Weights of a small segmentation model: activation relu, 203450 training examples.
Rows from block 5 of a small segmentation model, named by matrix and row number. Each number is 200 + 40 x the weight over its row's rms, rounded and kept within 0 to 999. All counts start at 0.
After each channel's rows are labels from the 100 images, of 14976, where the channel reaches its highest value: "responds to" is what is common among them. Only what is clearly more common there than usual is listed. The data: drawn small creatures on textured ground. In brackets: how many of the 100, against the usual share in percent.
# conv: 3x3 conv (model.enc.1.2.conv.weight, 96x96x3x3, each kernel summed), inputs 0-95

conv.1,199,146,215,192,196,123,170,216,137,194,199,194,211,204,214,170,138,99,177,155,195,241,180,192,184,182,140,134,208,258,202,233,224,212,152,192,200,201,146,220,161,200,239,283,219,86,206,193,181,263,202,190,360,202,248,227,228,163,240,154,164,187,192,240,183,179,186,158,261,212,197,225,137,179,190,132,207,183,199,197,207,228,218,267,191,241,250,244,195,180,212,186,181,131,207,201
responds to: black (33 vs 8.2); red (27 vs 8.3)

conv.94,239,213,220,242,183,197,227,138,191,201,195,158,143,214,175,201,266,180,158,218,217,173,178,181,200,140,152,194,211,241,156,160,162,270,225,201,131,246,188,107,299,138,205,268,216,219,202,198,258,260,216,230,228,198,164,236,200,236,232,64,311,205,214,232,245,191,175,200,225,141,186,172,165,186,181,146,194,232,240,249,188,129,191,172,183,235,212,197,163,165,250,195,220,190,190,221
responds to: white (32 vs 8.8); red (29 vs 8.3)

conv.78,216,234,246,152,192,226,218,179,231,198,268,201,196,247,139,222,211,178,271,210,253,176,244,155,210,218,188,240,242,147,259,205,220,173,210,276,153,227,287,232,176,176,157,137,216,159,261,176,245,177,138,99,249,155,171,174,170,176,154,181,210,214,153,145,187,182,203,254,108,244,127,203,191,215,147,123,235,214,192,209,178,180,171,224,248,170,127,145,175,193,188,174,188,225,172,220
responds to: white (40 vs 8.8); butterfly (35 vs 8.4)

conv.20,205,175,198,267,188,148,191,155,176,141,229,227,188,209,223,207,174,180,227,228,166,209,222,155,219,202,70,211,203,209,182,138,191,239,198,179,224,208,154,244,268,148,160,202,204,151,211,186,164,216,136,186,131,244,208,247,225,251,264,43,170,270,188,257,220,174,183,120,243,222,220,216,193,216,137,145,179,193,206,201,173,194,164,199,134,255,170,180,190,131,187,194,197,200,211,216
responds to: black (50 vs 8.2); turtle (27 vs 8.7)

conv.7,179,216,190,205,218,243,196,143,223,82,222,163,242,223,202,256,153,253,196,173,165,214,182,127,181,138,210,193,246,226,184,140,207,93,181,168,150,163,248,184,174,217,213,183,140,154,150,195,172,148,128,153,189,179,215,196,202,184,200,155,183,185,208,152,177,196,192,222,221,116,96,203,159,148,233,115,174,185,140,190,165,245,215,179,159,242,176,210,129,243,238,239,197,208,198,163
responds to: plain (35 vs 16.4); turtle (34 vs 8.7); red (30 vs 8.3)

conv.0,185,200,267,215,184,111,197,167,226,214,142,207,191,226,183,203,174,210,156,181,156,192,169,215,208,213,108,140,164,153,190,216,178,212,207,215,197,155,213,203,202,233,205,243,204,232,202,194,190,181,175,224,216,230,188,236,190,192,174,0,228,141,250,163,184,223,187,160,210,201,218,211,240,159,201,49,220,187,191,207,156,167,212,209,189,210,220,187,214,161,164,170,165,176,220,196
responds to: red (37 vs 8.3)

conv.72,151,203,179,243,209,179,192,245,190,185,170,167,209,217,181,223,102,175,221,164,184,196,196,182,139,66,244,138,213,195,118,226,84,153,261,203,101,228,215,152,243,165,134,165,164,141,160,209,204,155,187,181,231,174,217,201,217,242,211,200,163,155,177,274,199,228,186,184,169,120,206,186,197,190,223,222,211,190,147,210,151,198,209,221,226,190,186,234,134,219,219,181,163,164,216,128
responds to: snail (36 vs 8.3); red (25 vs 8.3); turtle (25 vs 8.7)

conv.3,182,212,158,225,147,256,220,249,147,112,236,233,148,219,232,166,132,243,173,192,193,186,207,133,128,124,211,167,262,202,213,183,152,105,220,174,173,148,219,176,190,251,109,177,156,187,158,230,154,193,225,191,202,247,203,181,179,219,134,192,188,214,255,185,210,237,283,191,213,274,258,169,212,239,237,141,255,183,224,157,205,260,123,202,192,249,226,180,187,234,227,191,203,194,228,166
responds to: starfish (43 vs 8.2); orange (31 vs 8.6); caterpillar (30 vs 8.4)

conv.76,152,158,194,189,179,220,212,303,226,104,197,249,196,180,214,130,209,208,205,165,184,244,221,215,129,153,192,179,225,242,278,185,167,182,145,217,167,225,187,154,220,201,119,237,144,217,173,127,148,183,151,170,176,241,194,187,106,175,231,170,184,214,167,247,227,190,157,210,176,185,202,183,251,232,234,150,239,227,186,217,218,107,184,192,234,138,272,194,180,142,160,129,243,243,168,205
responds to: snake (35 vs 8.4); snail (33 vs 8.3); white (31 vs 8.8)

conv.95,149,259,134,273,139,184,221,154,160,203,247,158,149,178,132,124,185,185,204,239,187,196,214,167,230,199,180,209,201,258,127,159,241,172,165,200,229,157,158,167,240,141,206,185,168,150,211,169,159,146,117,144,221,233,167,207,171,215,176,103,192,211,147,197,215,172,222,229,179,241,171,154,248,225,148,138,182,238,269,175,212,172,192,162,240,181,226,187,281,246,218,212,214,256,248,152
responds to: red (60 vs 8.3)

conv.66,269,185,164,233,248,170,121,244,229,188,214,216,158,171,165,113,183,185,254,203,139,216,220,193,262,125,188,173,198,222,182,203,153,130,217,207,265,172,212,177,167,210,216,178,216,179,133,150,139,194,274,280,201,167,237,159,113,193,221,149,194,217,165,140,212,244,235,183,260,173,206,253,171,253,219,222,197,79,137,172,226,149,192,202,196,165,183,201,172,162,182,233,219,232,211,210
responds to: red (45 vs 8.3); snake (31 vs 8.4); starfish (26 vs 8.2)

conv.46,133,215,134,164,107,198,140,276,185,149,117,127,153,161,135,183,201,178,200,178,174,134,212,190,171,202,172,181,234,226,221,224,231,198,207,181,239,216,270,114,162,165,204,228,209,187,221,209,218,159,233,174,236,200,236,161,193,113,190,171,195,206,178,157,160,148,170,190,186,167,162,233,218,222,257,164,156,264,158,118,230,161,226,166,222,205,97,233,186,180,178,142,226,210,188,160
responds to: spider (44 vs 8.3); white (27 vs 8.8)

conv.90,202,175,207,197,216,199,192,162,204,163,187,163,196,156,268,214,166,182,230,199,228,160,89,183,169,171,245,188,171,210,165,163,108,227,243,209,184,126,163,131,180,164,172,227,191,68,181,161,205,158,173,185,154,157,211,226,128,199,118,209,196,148,160,188,111,244,223,189,247,194,202,180,98,202,173,212,206,217,207,162,207,161,194,193,238,119,177,252,163,237,229,182,219,176,166,155
responds to: jellyfish (26 vs 8)

conv.40,236,175,236,229,159,232,151,109,183,240,188,199,219,242,143,140,144,197,157,219,228,150,195,189,194,247,205,196,200,206,286,189,190,251,227,207,212,183,198,219,218,215,187,163,165,206,207,238,167,140,209,270,206,211,193,255,242,133,155,221,180,204,146,148,168,238,176,202,194,268,226,135,249,141,165,130,190,258,328,208,188,271,144,154,187,177,220,156,236,145,263,212,175,184,225,241
responds to: butterfly (36 vs 8.4); red (31 vs 8.3); yellow (27 vs 8.4)

conv.74,199,210,201,239,154,237,208,188,198,149,193,205,189,199,257,201,194,170,186,341,206,33,172,209,159,198,236,223,163,283,177,185,197,208,223,200,204,175,218,172,240,202,181,172,220,175,298,179,217,195,154,138,173,186,315,237,199,242,209,243,220,226,209,221,208,161,215,227,154,173,199,211,184,221,191,226,214,173,240,198,192,202,193,143,193,229,187,302,225,174,247,210,195,293,188,199
responds to: white (26 vs 8.8)

conv.18,166,183,220,293,197,159,177,205,199,189,174,168,162,129,163,156,183,223,150,218,80,202,228,220,152,176,242,152,263,224,197,229,150,165,221,168,181,158,225,190,204,208,146,232,246,296,218,206,238,71,162,216,237,146,171,237,194,172,213,151,172,251,201,156,156,173,211,201,184,181,187,196,285,179,212,191,227,224,175,254,230,177,192,180,212,99,187,135,218,219,260,224,192,177,182,212
responds to: jellyfish (29 vs 8); starfish (29 vs 8.2); teal (28 vs 8.1)

conv.38,245,200,236,216,271,268,217,258,225,126,208,165,247,185,173,192,176,261,183,209,159,196,228,159,180,250,209,178,176,194,201,263,210,219,152,147,186,130,203,231,172,174,169,161,171,241,214,231,227,209,211,166,211,174,231,149,196,174,141,198,202,175,168,184,230,268,213,227,169,137,145,257,209,174,260,99,83,222,140,151,238,185,273,197,109,227,204,165,161,220,181,220,220,230,137,198
responds to: orange (45 vs 8.6); crab (41 vs 8.4); yellow (34 vs 8.4)

conv.69,195,155,102,212,108,201,222,226,227,202,251,146,246,211,215,140,147,162,128,202,208,214,230,195,147,198,222,192,172,204,207,117,189,184,166,221,254,164,225,228,160,178,235,217,136,238,249,155,121,137,165,147,208,168,176,256,223,217,158,122,152,186,224,168,184,157,230,198,256,237,180,205,221,224,227,174,147,217,193,225,262,185,135,217,175,133,171,137,127,200,198,246,204,135,168,194
responds to: beetle (31 vs 8.3); turtle (27 vs 8.7)

conv.84,189,112,164,163,192,239,193,269,208,178,179,255,144,186,208,159,212,180,206,196,213,189,215,193,115,174,226,154,199,111,298,215,187,142,170,179,159,209,218,205,165,239,188,114,155,248,256,184,168,194,164,175,227,306,214,184,177,204,209,202,130,168,215,232,176,222,199,205,173,222,272,174,261,220,190,110,219,195,232,271,175,119,165,215,182,269,217,180,202,234,169,148,180,244,212,176
responds to: snake (61 vs 8.4); red (45 vs 8.3)

conv.82,138,159,140,265,209,108,193,216,167,171,166,186,143,217,180,172,211,281,242,205,208,188,191,250,240,147,183,163,141,203,257,238,269,158,224,190,203,190,175,97,190,238,146,185,169,173,213,185,234,169,179,236,175,242,184,221,174,174,201,199,158,176,180,209,157,152,145,222,127,125,179,231,264,173,174,243,273,164,255,197,131,123,197,240,216,157,170,186,141,183,200,218,178,230,144,174
responds to: snail (77 vs 8.3)

conv.64,118,186,182,185,228,225,246,192,205,155,228,248,128,233,149,67,161,293,219,169,202,196,217,235,161,119,216,195,195,178,147,190,169,264,217,171,108,188,236,168,227,183,80,157,216,177,154,216,165,178,123,190,194,147,190,175,196,214,255,183,155,224,241,235,151,161,258,203,212,197,246,211,181,201,173,182,177,219,148,163,210,229,234,210,224,195,195,163,230,156,171,195,146,186,175,177
responds to: snake (59 vs 8.4); red (25 vs 8.3)

conv.65,148,172,171,192,167,309,138,199,248,176,244,263,191,211,206,162,202,192,242,179,172,200,215,213,176,194,175,185,159,171,180,146,174,180,183,125,167,208,185,210,153,202,189,139,123,193,101,179,176,218,234,255,205,233,185,198,135,167,144,92,110,175,205,232,175,184,218,242,187,209,233,241,161,255,237,173,221,207,249,252,264,153,246,210,192,207,215,215,268,203,150,192,143,222,251,256
responds to: yellow (37 vs 8.4); starfish (35 vs 8.2); orange (28 vs 8.6)

conv.21,215,167,171,197,157,168,242,201,242,205,209,275,241,158,183,111,168,219,250,194,163,185,174,199,175,176,240,206,210,236,143,126,167,185,147,158,195,212,168,220,216,205,172,179,243,127,151,224,158,154,230,200,151,248,220,106,217,217,251,215,229,215,159,236,246,297,215,150,237,208,186,281,200,188,150,184,188,133,199,219,237,192,209,179,215,98,107,212,213,183,118,161,160,206,192,225
responds to: snail (59 vs 8.3); red (35 vs 8.3)

conv.68,205,129,201,180,132,201,202,254,250,147,191,250,170,212,209,183,175,189,233,140,183,208,232,182,166,165,208,177,235,205,179,191,150,172,233,233,166,226,167,214,186,199,104,223,221,200,193,147,262,252,139,200,208,220,190,198,149,188,227,202,201,211,146,181,231,279,179,238,191,91,69,199,226,212,279,168,136,203,163,276,156,150,120,170,129,188,215,227,197,204,210,252,223,227,182,193
responds to: red (56 vs 8.3); butterfly (31 vs 8.4)

conv.25,196,215,147,137,199,193,129,187,301,212,206,190,143,200,169,215,176,224,231,166,190,223,206,202,164,139,203,198,166,221,47,201,173,208,120,96,165,214,220,141,143,224,237,192,216,248,210,208,178,276,131,175,142,192,202,226,212,220,185,209,168,124,277,238,251,225,243,176,169,187,220,212,201,220,196,199,217,211,199,203,202,173,207,197,166,155,260,209,256,173,221,223,107,178,170,200
responds to: spider (61 vs 8.3); white (41 vs 8.8)

conv.10,204,176,213,289,190,108,171,199,211,215,259,206,158,191,160,181,121,150,143,207,240,182,118,180,207,197,213,244,276,166,144,178,140,204,171,134,205,159,210,194,200,206,218,275,214,210,202,196,239,211,133,191,206,189,184,237,193,266,225,148,64,212,181,270,185,235,133,180,214,218,198,207,238,184,180,199,175,155,259,231,156,157,176,216,128,215,228,170,204,175,279,170,166,194,223,202
responds to: red (40 vs 8.3)

conv.43,121,193,270,216,195,116,194,261,160,136,92,195,158,202,183,198,185,140,144,200,220,172,199,242,141,103,138,189,140,151,228,191,163,159,215,226,202,167,185,136,113,228,193,223,155,232,228,166,209,175,211,125,208,222,165,172,195,220,192,210,189,264,257,177,176,146,198,209,166,231,187,207,158,173,226,264,112,188,122,183,170,194,164,200,158,198,206,172,175,196,152,159,213,192,202,178
responds to: beetle (39 vs 8.3); red (31 vs 8.3)

conv.22,175,205,255,242,239,157,143,187,248,165,105,174,165,163,188,181,163,192,99,267,164,201,173,188,190,188,173,148,193,205,211,180,207,160,227,199,212,168,241,191,195,194,150,252,207,268,221,231,260,108,202,213,118,173,171,204,221,326,256,136,196,294,237,187,159,179,176,174,203,218,236,151,228,189,220,111,166,197,178,198,212,176,194,143,195,192,215,163,179,146,226,180,173,243,207,220
responds to: snake (46 vs 8.4); black (36 vs 8.2)

conv.45,233,181,244,138,205,175,220,217,141,199,200,214,184,122,121,169,209,201,200,200,204,227,236,167,163,243,233,260,119,157,183,191,224,174,179,199,214,204,150,221,233,172,180,215,186,199,279,235,250,192,118,148,205,205,178,194,160,153,177,267,187,171,61,192,160,191,220,237,136,160,165,256,153,182,125,183,140,198,158,218,197,183,164,218,228,140,174,185,209,164,142,111,177,251,179,197
responds to: spider (52 vs 8.3)

conv.41,239,139,202,177,107,195,209,196,200,144,235,241,228,197,107,206,202,211,172,168,200,337,271,220,201,191,185,200,207,172,144,184,143,192,257,154,178,146,144,206,206,167,165,201,176,244,213,98,186,190,209,59,201,150,161,164,222,209,160,210,241,184,227,238,187,196,190,160,160,202,206,182,248,243,191,231,161,197,157,195,197,213,218,188,193,219,192,175,277,153,276,202,207,176,239,198
responds to: plain (36 vs 16.4); turtle (29 vs 8.7)

conv.73,226,125,174,215,253,186,192,252,248,139,170,146,218,231,264,140,175,221,167,181,204,246,140,129,204,243,212,164,225,238,233,216,178,172,164,223,132,184,165,190,148,227,156,203,138,188,165,200,190,191,256,201,180,255,181,135,231,204,200,208,233,164,174,257,206,126,228,284,288,232,173,258,168,227,207,172,111,266,159,115,205,174,183,223,208,185,228,168,158,218,178,210,242,139,236,200
responds to: starfish (36 vs 8.2); white (36 vs 8.8); yellow (28 vs 8.4)

conv.59,212,193,146,195,121,167,208,243,147,148,230,188,147,255,161,219,201,169,208,231,222,116,142,184,222,156,182,220,189,191,127,199,252,182,230,184,178,162,161,172,203,181,207,247,129,191,220,238,194,159,204,148,251,182,286,214,257,176,201,190,145,153,83,168,159,169,238,199,192,204,292,275,199,230,200,230,188,163,231,175,158,177,166,176,234,122,276,235,176,143,211,191,175,209,224,159
responds to: spider (86 vs 8.3)

conv.67,230,223,220,200,121,200,184,192,197,131,176,221,204,204,149,206,191,209,231,209,163,175,182,232,247,254,98,167,202,201,200,185,123,167,119,219,268,194,145,197,208,206,239,196,154,154,230,247,150,175,276,96,188,163,174,170,274,176,173,201,174,183,164,193,249,151,208,166,180,203,204,191,280,191,219,86,189,213,223,158,184,204,229,201,153,182,203,185,143,226,176,175,236,211,158,92
responds to: crab (47 vs 8.4)

conv.29,216,127,190,221,167,174,208,241,143,134,186,163,216,214,214,152,201,152,198,214,212,132,123,177,168,157,206,98,192,239,239,241,194,187,229,200,129,210,209,185,201,197,99,238,204,138,237,175,156,162,159,163,266,243,229,138,273,148,227,189,273,217,144,236,190,153,204,187,159,196,209,213,144,242,235,197,162,196,168,154,164,156,186,193,217,154,221,265,159,106,212,174,180,179,187,238
responds to: snail (33 vs 8.3); starfish (27 vs 8.2)

conv.57,240,224,195,193,203,178,229,155,162,132,169,192,165,217,204,209,155,224,278,209,220,224,213,168,225,188,201,189,194,173,262,252,230,199,209,210,202,155,214,220,237,172,155,141,240,118,203,203,163,189,206,178,125,226,158,137,257,199,90,235,228,193,159,118,159,232,259,188,169,146,194,270,183,194,217,227,247,191,181,185,198,227,95,243,229,158,156,202,208,144,220,314,145,174,241,169
responds to: starfish (30 vs 8.2); spider (27 vs 8.3); orange (27 vs 8.6)

conv.54,162,207,171,220,178,144,146,204,199,185,123,239,107,218,168,82,125,223,147,255,181,216,173,201,208,220,239,223,190,216,202,235,211,160,160,193,120,171,172,235,163,215,200,147,222,163,181,171,232,160,192,243,175,205,183,158,197,165,204,258,166,186,132,176,138,186,231,211,136,169,273,199,256,269,145,146,205,189,248,223,221,251,250,214,137,142,247,221,130,200,194,186,151,233,193,211
responds to: dragonfly (59 vs 8.3); spider (32 vs 8.3); red (29 vs 8.3)

conv.51,134,237,204,232,223,219,199,230,286,140,194,171,184,245,200,191,263,208,245,194,196,178,231,135,191,235,171,151,170,195,185,246,201,150,241,231,75,236,228,258,179,151,207,137,190,195,165,237,132,178,153,145,223,164,189,171,203,178,212,174,151,199,207,205,130,168,183,220,236,134,260,213,165,282,249,133,221,174,180,178,258,189,202,180,211,154,272,205,168,159,156,141,192,175,267,166
responds to: dragonfly (36 vs 8.3); white (25 vs 8.8)

conv.42,141,246,207,273,186,145,215,157,164,164,273,140,115,229,233,186,180,172,178,248,235,210,172,201,145,154,213,210,279,222,194,216,197,184,188,220,161,186,204,219,279,231,249,285,232,195,172,173,250,211,210,217,214,203,200,208,202,182,181,102,205,199,62,215,221,170,140,197,238,197,163,232,228,192,127,185,229,200,197,227,222,157,159,217,250,159,195,191,134,117,219,182,185,224,231,143
responds to: butterfly (38 vs 8.4); dotted (37 vs 16.8); red (26 vs 8.3)

conv.17,157,278,184,185,191,286,156,206,187,161,269,188,157,178,223,177,185,242,190,201,180,176,238,140,239,133,196,154,180,185,159,150,173,170,227,197,211,186,190,237,149,214,179,206,250,211,110,128,253,229,169,139,208,238,175,189,137,166,253,153,200,223,117,228,197,201,204,180,138,238,284,217,128,221,172,155,203,171,242,154,154,174,171,185,164,180,89,211,162,197,254,152,180,188,211,232
responds to: butterfly (38 vs 8.4); snail (29 vs 8.3); spider (28 vs 8.3)

conv.75,193,175,129,236,188,250,199,119,166,116,223,156,179,248,244,233,131,200,245,192,207,206,146,154,220,171,230,224,193,181,222,118,171,233,180,194,104,199,168,177,212,171,205,164,187,198,185,163,199,188,262,130,179,264,205,233,169,222,162,161,192,179,211,189,165,187,166,218,206,199,247,140,204,204,114,184,218,285,301,249,116,170,220,192,127,209,242,166,147,180,194,220,200,158,158,165
responds to: jellyfish (37 vs 8)

conv.71,188,190,243,191,228,191,226,179,228,133,218,236,219,133,155,235,178,208,196,199,171,214,208,195,135,214,255,195,207,218,234,273,257,166,248,193,162,274,237,285,226,169,172,265,231,174,212,195,153,167,137,110,182,157,196,249,182,181,305,165,200,242,120,201,206,233,164,137,220,181,134,174,177,215,194,120,184,158,184,199,160,231,181,148,152,131,142,252,166,175,185,229,192,191,180,252
responds to: spider (87 vs 8.3)

conv.52,154,188,241,184,176,174,184,212,183,152,211,170,165,175,178,174,188,257,202,137,173,313,232,187,227,159,205,180,197,84,190,167,141,192,276,178,148,176,216,168,174,181,189,217,238,259,118,154,197,159,163,164,113,200,77,203,221,194,182,215,188,194,167,162,159,196,195,162,146,229,224,145,170,226,224,205,144,215,155,241,202,164,202,190,231,157,181,114,211,197,241,210,145,138,222,188
responds to: orange (37 vs 8.6)

conv.33,202,253,195,123,151,180,208,210,234,172,142,162,215,182,195,181,204,197,238,225,235,198,194,233,140,111,169,174,225,210,244,244,140,192,188,131,166,189,242,212,225,217,165,254,178,224,176,152,187,234,82,156,212,285,205,121,203,235,256,163,232,273,242,218,211,232,258,158,174,189,224,213,243,208,251,187,186,203,133,182,263,236,204,234,272,269,216,179,158,153,166,167,249,218,156,221
responds to: starfish (62 vs 8.2); red (44 vs 8.3)

conv.16,196,228,224,182,185,222,217,211,202,187,224,213,179,253,87,211,218,225,219,183,238,293,412,193,210,175,185,330,173,145,187,203,208,200,188,193,173,205,155,183,204,198,232,216,189,185,211,174,183,259,150,173,275,190,130,198,206,210,222,244,237,216,195,294,228,171,193,192,150,195,219,200,213,187,180,233,200,197,195,205,192,234,184,277,178,254,193,167,210,195,210,204,186,187,191,206
responds to: white (48 vs 8.8); turtle (35 vs 8.7)

conv.53,213,135,192,268,189,198,197,178,232,129,172,214,155,164,219,241,184,164,130,205,141,159,198,155,199,248,187,223,180,243,120,149,132,226,151,210,96,204,184,148,152,238,255,180,180,226,225,224,160,203,176,107,207,170,182,199,169,230,214,202,204,170,227,264,168,215,161,200,155,242,200,286,216,200,224,181,89,259,173,213,185,91,177,196,169,182,215,232,175,172,195,169,166,156,204,197
responds to: crab (40 vs 8.4); beetle (27 vs 8.3)

conv.77,180,272,180,286,191,125,216,201,142,136,196,236,194,63,162,231,211,257,122,240,218,181,184,198,239,216,203,199,174,178,141,210,158,191,229,241,185,236,170,235,156,205,231,240,266,157,203,141,168,202,154,184,217,156,199,201,193,139,158,249,178,261,217,165,192,162,203,170,166,150,182,154,191,189,248,151,187,188,157,120,174,229,185,143,173,158,207,205,170,179,142,125,138,191,175,185
responds to: dragonfly (66 vs 8.3); spider (33 vs 8.3)

conv.83,203,181,300,159,281,237,225,167,209,136,171,175,187,129,192,245,187,201,205,188,222,220,190,203,181,215,251,166,219,180,163,176,288,150,156,146,175,214,194,220,271,204,202,287,192,212,181,195,141,177,125,157,174,198,182,207,180,213,250,195,221,160,178,222,179,194,230,291,145,226,201,141,137,202,151,145,276,128,175,221,203,229,162,180,274,135,224,209,181,296,205,188,226,206,171,201
responds to: turtle (58 vs 8.7); yellow (33 vs 8.4); caterpillar (31 vs 8.4)

conv.85,212,173,178,255,254,224,207,200,203,135,260,206,199,170,126,164,211,216,165,100,164,215,237,167,222,187,200,176,177,182,200,226,165,246,230,241,194,172,242,184,231,179,195,203,165,182,230,152,129,145,215,109,177,116,91,236,223,197,159,188,176,136,202,192,166,193,174,250,149,232,230,223,225,161,223,193,186,162,204,150,166,196,147,158,156,215,164,183,148,149,191,266,199,104,241,119
responds to: red (29 vs 8.3); turtle (29 vs 8.7); crab (26 vs 8.4)

conv.56,153,162,238,169,214,227,195,199,283,156,165,230,151,212,304,196,211,181,215,239,212,0,153,196,165,228,221,166,206,274,219,210,224,182,196,156,133,201,218,218,229,228,207,184,180,198,226,167,174,213,142,146,141,185,215,226,206,216,244,226,199,177,197,232,198,167,201,189,102,196,215,235,168,197,174,193,211,193,175,217,198,209,224,197,213,214,200,297,212,233,228,226,194,252,271,226
responds to: yellow (34 vs 8.4); turtle (27 vs 8.7)

conv.23,226,170,236,179,174,227,188,220,145,152,171,203,190,223,189,203,229,201,163,172,192,168,211,182,238,227,150,149,93,175,252,189,221,184,211,219,233,108,203,190,67,181,207,186,209,234,228,193,210,152,217,131,196,214,189,176,218,157,135,191,216,199,251,25,146,183,219,189,202,229,240,202,194,180,227,114,217,224,258,190,231,212,202,211,181,227,178,180,194,148,129,178,188,157,152,191
responds to: snail (62 vs 8.3); white (54 vs 8.8)

conv.35,158,218,154,279,168,161,203,266,166,136,203,180,194,272,208,195,216,180,186,183,259,208,221,185,188,171,185,186,245,226,196,201,161,161,198,217,179,206,191,126,195,171,129,197,138,125,192,142,152,165,159,214,217,167,192,149,195,195,218,128,238,288,152,252,172,174,186,157,136,147,142,183,190,235,224,195,80,209,126,217,114,184,203,174,159,171,144,202,237,217,257,197,184,200,225,153
responds to: caterpillar (38 vs 8.4); turtle (28 vs 8.7)

conv.87,185,188,176,223,209,223,205,289,218,132,211,202,131,184,232,116,193,184,188,144,124,201,201,197,146,212,163,162,199,199,243,281,140,200,203,247,187,186,202,170,145,170,182,150,161,165,148,194,192,166,210,138,172,166,219,162,194,245,190,246,146,169,166,179,215,194,193,130,189,145,131,177,242,236,232,133,245,166,189,116,195,193,193,199,141,228,195,183,94,205,148,174,163,173,158,110
responds to: small (57 vs 26.3); snail (52 vs 8.3); black (39 vs 8.2); creature: fish (31 vs 8.2)

conv.6,171,238,217,133,195,230,266,140,167,258,127,151,155,227,159,192,245,179,217,270,160,218,236,173,178,238,158,198,207,219,190,137,248,274,210,143,171,110,236,190,207,182,191,162,280,240,178,203,290,192,161,218,205,184,171,173,155,175,176,224,189,234,270,190,197,127,184,216,258,227,156,202,117,208,198,150,200,237,215,184,211,183,191,173,248,187,199,197,174,211,126,110,223,220,129,212
responds to: large (53 vs 25.7); turtle (35 vs 8.7); caterpillar (32 vs 8.4); colour: yellow (27 vs 8.4)

conv.63,200,134,207,144,184,204,196,191,113,151,166,190,150,188,152,196,188,256,136,183,175,187,206,159,193,148,257,202,236,168,229,214,142,154,241,184,103,235,195,125,243,179,155,203,188,210,211,154,136,228,222,163,174,191,230,171,182,197,237,237,209,182,119,166,140,178,163,186,237,200,180,227,118,222,196,171,174,209,195,318,157,208,92,206,206,232,222,176,227,134,191,124,221,211,215,175
responds to: turtle (65 vs 8.7); yellow (31 vs 8.4)

conv.2,155,234,212,177,168,157,211,264,251,163,190,198,179,203,220,140,204,222,153,211,251,219,188,202,128,107,187,196,194,223,204,178,157,176,220,188,176,212,202,132,228,177,136,242,119,187,202,144,117,213,120,134,225,182,205,170,169,190,147,171,168,224,194,244,208,155,227,196,175,174,184,118,175,196,198,143,225,202,99,126,239,257,156,206,184,201,168,204,229,186,148,179,199,230,194,76
responds to: starfish (38 vs 8.2)

conv.50,145,246,127,255,191,122,193,239,266,111,176,150,140,183,248,150,195,254,167,199,168,199,214,162,166,154,200,153,165,181,200,213,147,161,182,208,142,188,141,164,130,163,172,70,193,199,162,202,156,163,164,197,168,231,180,258,154,245,220,217,176,207,174,241,161,171,209,253,193,161,149,205,235,258,227,187,184,231,163,145,210,134,156,224,152,223,212,222,161,194,162,165,173,240,224,196
responds to: snake (51 vs 8.4)

conv.12,159,194,103,180,216,216,193,206,227,110,130,214,228,202,207,154,161,209,205,144,140,214,165,189,182,178,249,207,193,251,206,167,197,199,159,166,242,171,209,151,138,191,226,214,202,162,180,178,205,152,238,167,169,227,149,102,179,100,129,215,178,138,141,143,144,173,208,230,244,204,211,218,210,196,180,180,194,145,224,153,208,154,207,218,247,90,223,163,203,268,172,143,212,128,182,203
responds to: white (88 vs 8.8)

conv.58,145,164,169,201,155,151,233,204,211,132,171,242,243,156,193,148,199,192,173,194,162,180,168,157,152,185,137,127,216,180,203,163,166,161,202,205,151,171,179,201,147,205,236,95,190,139,220,127,121,115,234,158,116,156,185,144,171,192,243,207,174,182,181,208,138,157,231,166,155,195,170,206,202,241,178,183,208,190,215,139,236,205,228,236,197,134,144,198,224,226,194,113,202,174,191,113
responds to: red (39 vs 8.3); plain (35 vs 16.4); butterfly (27 vs 8.4)

conv.86,179,176,119,225,171,159,164,167,81,165,224,195,139,246,236,175,129,226,150,173,203,175,187,210,181,179,153,295,151,200,156,163,168,196,161,142,207,120,152,189,185,201,193,190,205,106,230,253,233,207,217,131,186,255,247,204,185,221,246,167,257,231,190,201,174,236,158,119,271,148,200,217,249,183,174,133,156,208,251,202,187,153,198,225,197,220,193,204,206,188,191,187,193,141,150,172
responds to: black (39 vs 8.2); dragonfly (28 vs 8.3)